From a checkpoint of a small contrastive audio-text model: encoder norm layernorm.
Rows from block 2 of the text encoder, named by matrix and row number. Rows with one number belong to one attention dimension. Each number is 500 + 40 x the weight over the matrix's rms, rounded and kept within 0 to 999. All counts start at 0. Numbers have three digits each.
# v: attention value (text_encoder.blocks.2.attn.v.weight, 192x192), inputs 0-191
# proj: attention output (text_encoder.blocks.2.attn.proj.weight, 192x192, transposed), outputs 0-191
v.96:463499505445583524552541500502427461533458508477582490463490534522481479475484468452501561504511529481486457504502477472486505551478461585444541512533513452449541425461511534489536501436499475464481531528516458467434468477533498497478508496457470429490484432513480501445459468479504492489543478500542447493478541468474576604481465503592479541447490533497520494556527483493513520597488519541520529607541509537524500477544507488449459438563470490539525403478571523467547520467456519563496437476479559495507538482554555516540526444469564509424493565497500505465523508579462500471
proj.96:543480397564482492509530464506487548526541493429548493570534478537541457493561548485495431465513509495502508481508522559543510478549544448558551557536490565516477520519483489516422490531482504490531418421553527486525532514563528544501457463450556474521481436518484556496567501559541496553453454489492503493499479451554472427486552488477503502580499530443541488501534493533473497447531483448512538501497489537465491488560530541502503487554462465491501597446466500499451496534519444423497545513519414518459546531517514468455482515506396499508503435530513490558519473481494532527
v.97:492510511550454448461420524513546567546510560537449531451481522452569499520550433495548510510456517482511534595541525520503495493480507421460513472432405551427494440526429504489437508535510483497550552530497370408438490495464473449561501492478442555565455509540606510575494470442565534490549513476577396521421559480442499549494485506487461552514535409513480548530424457470531553541419458458497594470537405604499506439449544552501530562504503548514529508447514479442426576528406452445571484543559500470448591470533475506542535401441503494515474452559526413522491479550576563532
proj.97:522444476419516469513517555483515452470555476484554459470447478582526490377455548521448404458475431536545485492466481495492494526561484558494492449594547522484459538504576560577499522474471480464378499576485535479550604490512503517447471383477482526464489459484533542456523430532479457516514524596478492420483454486499523443540507522480415414520526554543497463500431514511462543505569466534515457526537569526493472568528486468518514481496471441476573536480472590559571452400602463556466487441491531483519444525562549555473470553471561496515483472453525611496530556445474461432
v.98:495498454494487530458461477531517455540411434572459585484474477533486493510512500510549532506460505564549519479536509561470437443413448449496514585506532500434558609469557533591512548539494561527479441491538440406475624474541427505564458526546504464479459562431492466516497452538559503569453543597479576469519489504556433550515502382530483467458455495504510451465489509607563490509467494441427526482585483497480528519452522431475548506553540541488502559525525455557455505511420452515467497468439499515516581583457407503547480571471449478485517444471489514582451540469471494489
proj.98:428493535536593519439568550471438506478599470593506448424488486466525542511497482525532471509440472399398466544485565421584527544510488477520470498461466509525467477483480581460574513499536520488418530486468468554519501566418410489445544438450525469522561531468563488444496555400444535514608475529432392476517515529516533557505472576482512520472511585501450560461510464445512535503529502567496435558541506517527488536455489495440478470405488494492473490515415454527550513474556482463544495553480528510534506512428512447497515412523506531446575498550528466454557516498610417532
v.99:543472535381498459508452540526479479491483505544582476494476517556495480488445530498554512516513499474532475523509473423538552464442429481487494559458514436506534513551573571467470505514551525547545556507505460595509469566560547538541492427523553601504457506483439464506495536522468521485389513550543510502499475542503478406541516490544510452521503478480446573512474518516463519499504499478451589605553491461510456562517494581476585406516494477537533445510443543547530499496536498556571484514514532484529496491463518550568493455453428470529518519475471495404405511573497493527
proj.99:464542517611455547490514437404551498430472511529418448478551551535476494480452529539477484511509489460470465488485523483540473494480524459420539503557460580558449504504431438484477499507469526525476468507479544476514504427482530489471488570548515476492527435537483488536459425555541562476502432529516472529513456457497473548488531526462508519543450500461482479467512455446458492472542498489546473460484511564469515406487506466456438480496523544464494526465534530447513465485540489460510466502472544503506465546465497444450472527479593509510500446463584514503470512526501510493
v.100:555468480484555441476538448529458524532446441535518549481483453522543391505458623590476552473508535472489528514529493504445514511514533536455508533466477601436531543540570462515493545512494495578554481564537482456490577526500444520504457565451446430564488479514507479469489454434502470457543537451427522513487448499497442469603435398457577440471435498447473442577537508470488520517496439538492541520408529540428419558557488459487555466472445494415430571535456390572408511433461532516556514513514518458501470525432532548552457537489424583537441563499496434400419531495512596474
proj.100:529522541493436536529398529493557482523564497496538468443512543486519517481490385466562458489455425493431502575546559501500405420462444503562490512502492504581425436464477501475508541427493536401373456450470486448607364435499498553553477475480533531497535471452387535467510534481442517562571524544531596510503466505511568520493537600512563523596517543407532518455484575496559457510462511495534389533561471511547567448474503586490549488410446514481535537558481500423522402528527539482496470513507467441574536526439489501520552425558552453514585457510452581523563491561551440518
v.101:511542518542491409467490503487530474524497494506544463494519481484445549620426435448554429527465497464403500471463533539474475464589425534517491515447384533549359518469448491487324529522491516501573578537441510489452518546506498546507497468453509428592512508463486488426449490471525635461598514445442532556485564499426513499484480565444555491574600403576467527529574515511523514482470475572566507484506465479460492490480501559572587462554568506556561518442570472547626540545467561459491491489502459553460513449523479483540502450482491528524552461504541464499520495520517567590
proj.101:502449479514459574482572468491434511606457529533496538520469505585548387398525536510515594454583574514585498533561486439489620596399534460462575491574587540484544524527494472472546514549523422480394466515611496475489516502507547543527556407480507518511495548493449532462506438525447441562399541606614483563537449419566471520501564475621425467483466531417554513500465508544475415531501497482440533462492504591536574518517481496444449517461456535448422482618441460529430457452546426460520510495543585465554508481509489485411517521485524460479463542400496490521495494491508550394
v.102:524557542480495555511445498481516534456498503523436454505523561471551542519533503546443478479477593493473527469534447479485475541537546452558567445512526514495461470528428470483500547546516512539502513413503511544479411407498470537425545513496469565506529513477458513460476513483498506545512524513482440570491501448486489429437473509479513447533514447468478552464543456461435473510491483425468443503432439483528514499582501537499478519531537560493512524475499486410450539515487459427494436502494523523554507533548485487522504508422523468524557464505394456532521463485504443564
proj.102:527483516472518473529599429500434503469378550472552512480485499492434493448520448477508490431520465570509512503521481491540467462435518505475484565445513498566551518484538575523485517468495460516503578556492494497493520527439524441512491442456441548499445540534522519565494457546522513467498495497459498446443605562477455508520463438483483513470565468519517469487461496542484457456497495507504522497485537485405447469506493510461517476561469452492487477515490590528537448561503557555511491532482564489480460495516580544503477493423469541443419477459543520501533563505422458432
v.103:464441508457576497403499532572525526533479559503444466510465472498450446547495477433494493543481518492526507501492508507506521549522428407485509475445393499437461497472441456475457489524503452516536591505445468499458530513471506428601486469487503448503506477541485537453430485482512499526581513516592471522493557468512479506510476502467520453552552384404533477499513438451485507516443440534577520549458443480431412495441459504574520423452484508561576458484510528482575536516409518515598495485485487563502537519512479504618486465510604518514560499521431420461470526469534539440
proj.103:552566417508426557557543436484486441555477490487517551443488488566587506409445541500480490471541522524470512488507458512439525481503519529492468557539549514525459569479566496546490487472472600503380451503564515464457511507546512584430511481459474457515406467517492547499550496495494447537452501567507500465530490480511495488515454447456440520485420567497530526526463410538449536421521501442489401523474523565518523494532478454508461551503506469460470457619445500533426517442590475465471596495487529503467449493545532564433483551538519506513508484453559535539576474508566496465
v.104:455504458503422509415422532539528517554522456500507540490466518498519402494519501497533483504516510439576508490525531477509487498520457552497544578471499590479514536517491515496477511525548564463437452520468446569530534461581541558486528513491476481452487483452504519535538457434501437528427485443519464513552560511463541525487507401526508541486510481456543547471531509481518443509464519492500581536485500503442495530466605486419495537487530547491616547546543506487502531450546447470533469497555467526476525505457496480535568456477506515636511465513441535465427472559562453507
proj.104:479415507508528522539516498444480487445534547478496504549543534470478524465494482454503522485439530520481478491543480506516545544491461514494531505484452483469410440409514540446514513473516499555456523546461535473547455526455530569512530445548484572530517496504508503489534544560499499515540471541530519524466493545525548514517456561495489442556579508518514507463466441471495541460506492533542421537525547475471476561474515552480457521460572446467394500396502503558517501528412556492478520538481560527505452476520498574490512474514506506439433531452511498588538539488535551513
v.105:505482457454507543466489445460493495467508553514441515516562488497475497515553517466410492574597522449452517453483375488431513483511485487584510473527519524502452458548494504498507479503453462495498507519538532504606532388517456488511520380545502432510473521435478474471452518463405534545449446546482491458479426531597450377493517473541473474502539524436536607492387470414560528426475439488504472511419479466536525525406459446515424519514418490511528493486496563497502579433514448472506490495469514438538582520503454416547510449377553471520552494516488482471488529509497472518
proj.105:504497542476393514465535520513457500512465543471438548482494539478533580554493475531507437540466461525522506532492585490513419472458425467450535508424482511446543528523584393500514490464491525508536552461484384567422528595478513478514442504454511480444571525509499475509574508490454514506491491554475443449525515528397505558481581515504504470551506519502466474526586530595456514469471558517552467446544503460464502475518547470568523442501574598519440479515446494553466467571554500566537552514458483474433479495510464582511482534501528519474531480428572517531468476523505470449
v.106:532459530564600485508505465566620540505535535481469523540495456582540483558570512423418480463503475499437524474403457527463541485509524493571500417504578488560474511528607548463560503521432467532507361473541491531568592515447463548413558531464472543534516513471542562504545637562546514487433469471441570512545421487608527465505560436429477488472544522511439524519542450513524510471514485497501529478466518557515543532507430535594467486371541598448505526531537487413443521515527441490540530403501538510524562498480471424429469541449524579542499551537493439558571474531460465485
proj.106:512528555433439529555559526546382452489502488576481466499510491475428537533440478536568498514465506516469513504462521438525586493471463574532539512397501450431585465551514485426473415503527440471595611485439488543505394573476484483603438532561476452432514540532493412515393495416483526554521512561478543479481586535352551567486507450561504480420434437456548521481510607549411426546436481524497480473505481439562484555497561477462508516505482519498545538459520494563529517522469580600520481551540508462536534557458563522534493498569527474473508508577526520580516474473518409487
v.107:416580526521489479436521502403537448523521478490491509466492523539583523487519518542484465527552480379458512439460529522468536542516538513540539499545541536550543554551534538514473435521448563505501486488513561596529472485481421524408543468497535516446452429547538483484518430507478401534430507488483437482578457492549533483554467524457517527455461600479526507469530542516469410440544488486486495438483528429571547496541467489452494486489496480480449513528538544519570529449551488524501499436493441494475483469386520509491486544488506535494505452572460504550543498450529476485
proj.107:520504500527559540490515463548472545503514522508518482531584529422366524503531549532528509504446479578539476575540484536503529511452535516476525489438482473452491480444468450444491516502513483473559514437467469495473468502518590560542413528512441539438462463482509467511491523436502543441523425428501485506484582511437488546500500447538541489553572450542491509509543454590559531546547532524466488514498472439475469441503503505552517516500583579523495459441460452483463472610462480525431468542538553548509501472510481502510574416537473438468474548515539542489440482508458539552
v.108:536450496546520491537475552505476452522448546467485521520456492501501493531548492540466495479499455601498509575472439430420440468426426487467487443505448545457530369461461472506525493570521514481546542483581496551498562518525519565577417557491521540517539493563427502471471476517518436427480543522496573467444515433506493510578410478552531524512550537528570380544487468534475534572513517487412525478453534535611472402434514429520490511527479497504528478427555540547421447531379463526548523514415574499549456472491478512569444623495529508449501487499442513533554485484557544539
proj.108:507569467379450523416549470477489504499570438553513451538445552470522562472506499473560468431491496392479466523544605593559477492597520401480435548489556427528447541476582474584504499456437547480407547446475496399578521509559511482462541453555507415473481528516535446489569569494518530555471502433498448496505460526466507496503542482489492522501504506459476531498522520492547550495507461472584472524521492486414510592463550547452457554398538517470505563547471494459513500418589441437534575450552478505513565560513520477518529440475515560567532460507574499471477460488489428575
v.109:522445483584554463555494506553525548568509487533524486439518490465499487517429437490543488516517553490504484463519493527482560477429425453496491522559484444489463516521533449545483507487502609515521558568452514478490460581515499505543560431452444471475474474574462437531448433498442526538545405538547503508501526473597555571480504520490539529507455487544593453508529538535490504545460412530565530562465494465526492562478475483492498516539497476511465485472489559422497544505482555565489519524553554501465539521487379375525462557522545502469524512446517530408561522515463534531
proj.109:438556516490445531476553461491454513534570501527492484534467506508484500453561558524423503538454455540529484509589498431487444466551548611476561488564502496515542484430530492406508448530451469537460499414567480476487517520540489519513458542548552509487521461476508500448537477462497511515354490511493556570498530518521463472401496498535483518495483544432473486481502544522508505408540504456460530469506447582483535451564474443482549478429457520410534505555488451524536509463448457431506424519522458497469454534543551518478487473520455471547468464454538503540477523502526503522
v.110:455510461514483491513461448539548504543522585481529504476457492494503402457460489572545592553426472528511493568537507431496506463521543497440498545478554570492528572466480435474610503470559489504500434494612456574490521447533538541470484525494473464500521573494450540486479533441547447531459517473570457509478544543411486530464491456502479471479546498532445528484539598545468467507465521517476569595531477488517488515538620493508451486511536463511439481490517507488405496557491539502463505477500575542422466461469450566423476602482542501571473490575573532488437481494536402451
proj.110:538438577532544449496510526468453526445490432524483498563519505531492499477490508434544435484454549466442520469524481580567551478539434511559494440509474434450422497502479514540439474502467464527482458548402487500521491464491478471529448488469490549495544478489464468513534542583470507491535446513436521468521469500581547473546437466452520495526478503496526444497511415472555556520515462498474512527431496492543440514454447527477512466491471457425496504419453507538477497446490610508521501576506440402480537447488527529539482498515434503498537565449454485524506568479465504586
v.111:439513468471504447482547462538465473445493412524514474490480529531514496492513493475533499505482448557530564485544512446427491524481554524495475473594468479532471500504491579583477616439535509561436636507444510473578434488488434499422544501538489453493547427515495437554489378483426466498591463643529582460547545465417555504434576528485529515417499454588497381418425532509501499493433487533525448471531492511548461527522432500498502452423458506569483608487518481520511485495531561488475449527490513469561481436524501539506469454461490472499536550459490554464502507483441545505
proj.111:535501529498504587522498510429596548545461566464429526435491467467568474530528506571490493561476550485511405537523470487482489509528510487525479479517480511455561505452555389480530546565508510523436369524556468536488532564486457496522496532466548441541521457504480468452509545563497580512514487447443528527494461520550442522506449486572389522586486518504486587580548473432552505448482493463448577434506433499445494447514500552512490452480441434503510448596482489482504467473539451431522532489437459575523484541407521512581555491429528516475493426541459434414482513484544536547
v.112:551403457448520553490489506500498529463493424566491567568489485506429564481463512475472502492576517520493534508483502554473455516487428464540453526488497516478519528472533593494496540430547443478513467508454517432523387468573501457584505510546545539506442472439511461541449582519472508537515492538481456469494476523610514483542505525551513477470436519491436503475456449504547395519487594476485591498490515440509492485487491547453497498489485533460485529448501550558435417533570438441487541417497418489543489501477505499498531462555525465519521457481595540541473517518538533515
proj.112:423556552504547550461590528538519436462442454448446521439507473467517477547490468485469423587442520497496499490446507518497488516471499505504483584473466515491481451483489496481454591499510565512551504540503441555438466566411454527515513533474469445431579552489498519459476489474499498535568523451468439474456481454447470536509538565403497440470504462550466545547492523446470575489524480472538481479594454551559515480479518414584501516489519530602531490554444386465535586432495531490528481471466523487481486524530464531507482533515517514445513489481466448399462486489540466441